A small image classifier, trained from scratch: 32-pixel images, 295000 training examples.
Rows from block 4 of a small image classifier, named by matrix and row number. Rows with one number belong to one channel. Each number is 500 + 40 x the weight over its row's rms, rounded and kept within 0 to 999. All counts start at 0. Numbers have three digits each.
After each channel's rows are labels from the 100 images, of 14976, where the channel reaches its highest value: "top examples" is what is common among them; "place" is the part of the image that holds the peak. Only what is clearly more common there than usual is listed. The data: dashed paths with two dots that lie on the same path or on different ones. In brackets: how many of the 100.
# convs0: first 3x3 conv, stride 2 (model.blocks.4.convs.0.weight, 144x96x3x3, each kernel summed), inputs 0-95
# convs1: second 3x3 conv (model.blocks.4.convs.1.weight, 144x144x3x3, transposed, each kernel summed), outputs 0-143

convs0.65:462498447478499520503506512500484581589484476542498521538449459463553438527447443482522490472425468525510481492468380507506534506545539537477380493539553496481482530510532542483460446540489530490486498409487510461509545508433497537495535458476505471450487547557597496488496459529558512527
convs1.65:561505490437434522603555561546559435559531618515556519503493536553545534546514506469467480505474526494542496498432539488484587493548455482530509528470461522494512518504486493472522515473543484470522511472552500575556464502477444517482484403512520484399536460478508415451450465446480476515535507555539529508494570460498508442558427471453492457502461519509567528521565527475510475470500566487439522488550503518519530497507453467519545
top examples: short paths (90); dots on the same path (81)
place: bottom centre (30)

convs0.71:484539520507436517521542502562477442461474491493531445512550496410554529523510469430507457474563421513531459484489560477460437479557462458494553483463500529455478599530480573519486494566508485501477462495517498598533495479443481529499446508503508486454493493413558566500559519554499459481
convs1.71:452516433472474428440530485469520484499466503395543535528470517527510516461525510523497477413507508542460528491492510579446484527505523501435416534493500527485481503412474484470494519503478492485522422468485538491502513569459506473506455438573583487479572468544517495449417462541524430483479467413493433428474492489518493502575474522489467534502548501551520561425537474499548553511433443573488498557490502482475511469462500566442497
top examples: short paths (61)
place: middle right (25)

convs0.137:513332513514442569506511469493520565519492549516511546546550544486527521554453419513523475501472506517461487581449486464562515508482466499508470506572560469493499506434545529508480428508426503492526510466455477436505573489511495493501519478511567518441524519508566552494486525507492504440
convs1.137:436550444546434464432482479434436462445455389482476506534570514472515499532488492533502458484489542485559504509521539503523507458576440594483464461500497523534464497442498439514549577442425473495476460495491496530543479473495529457498472470473519565449517545550484464502423519509495516482485558503506423491469477528506476510480547476442459462506513464532474476522517537452473391423524452480540445573532536481479528472503471439495569
top examples: short paths (61)
place: bottom right (44); bottom centre (28)

convs0.112:523561508504613534521526533544533472528494520504476457522529499525520492535521504498584525474438502531485481444521525506550538578465509540471487487479494490463451426555482524471504487539516586506532471573543515515645499474442502582536495459517478471498528542414489521560539470538499469474
convs1.112:562571527522542418476542488457508518493475425462541505503525480560496490521445516521520525455502488417572574427565462537545503506543590511498472493516531472414551457482476495498477494475500540468491454469474508520437443501483505456468398431580494531395502571453486466527501563545532476545522559489506493537539444522504429513462494463481456546448459512435463515509464554535437483479470531508538507493517473528460473470530494473559512
top examples: many distractors (89)
place: bottom centre (27); middle right (26)

convs0.102:552472536498455445529510494467486458401516543544510428530496510488489515492550498518519509442522553525496566453511558459457525554485485416522533460515560544505569469568487513546509490468487484439511497496500467498596479546442569446488489480462449471584405472525533489474542496517481537562
convs1.102:460519491510455518466431470490466530533439564514427559492573481459475529489439465467537516445450486472453515493485573487573521543492552491468470425516459508569496552512543551485528489429485481492550508524494488460492484561388487448557433538464508519456497543543484472568435459553509553579518476474481480489533521493464545488507479473546442495502469587495496564530482540539510519491512574508528531537483422441400470491503542483531497
top examples: dots: different paths (86); short paths (69)
place: bottom right (34)

convs0.48:549522499464509525462494546462484509406468510484430565524537451455477477492436474481526484584481511524502443478464464487536596516467512612444442494451491497507489504534460463522467533497430580501540515502450480500470519494435459498509484467492526481523519485495647509513503478480487541560
convs1.48:511454514490447506469456496475509509444528469491586550543481498457523435463566533554473460531481514491478583489489493469532523492502529502459407510542592511512409523537466496550534560513517450498505520540453466450489510549502539528476460463547512549452520403609523529422518531512481482479512546475523533466536433484543558542527568509530519524526487538489539535467545466517512483490433457492411478483524459524427429543527443529436503
top examples: dots on the same path (78); short paths (74)
place: bottom right (36)

convs0.125:498441539527500468434570496463464488535435425465499518497559472545498461608396502510477530466502606528524413494469498507576472463467505466543513474469480523526501522467451540541499489497498476518481515483467465461465471492481519507448472464507460437551448477575544530539482557444458530532
convs1.125:479458524518520483503490506513487422488512487523493509549417568476515506522444500531519497418546563543545531508502525500397393491584425444513471466467508456492459507510522510520500501519449485563535415571514492487493481547472450445462506492455457402499479596462492461513531521563496440488525541557497553518492518402480518526504499477467552457474436503453477470541440464465491487486511442460469492459512544535459537506493506461594482
top examples: short paths (70)
place: bottom right (40)

convs0.4:497509497548501536424505481496475548550519486546411471466494478451489484491517483458495550422489432481486471526509468539552457563549499444486473476504580528490467371526490495420504457494541538499543476522504535530577502504459480616515527460516545495434529574480516457483510448518479501477
convs1.4:505512490507451507547513441504510570502477508497498559524482503499468506496537484530486472447508519564509486517556577522567529585561538465498462457491518474524538569538493539507544442503545538505536572503520514474545474491480528451543474443464555467564479398415455452487502527516468507472484509478550518507473530558413433509540416566526418453443616465430485489552486463524516470462505495447517459467436485515469539531448507531535500
top examples: short paths (64)
place: bottom centre (25)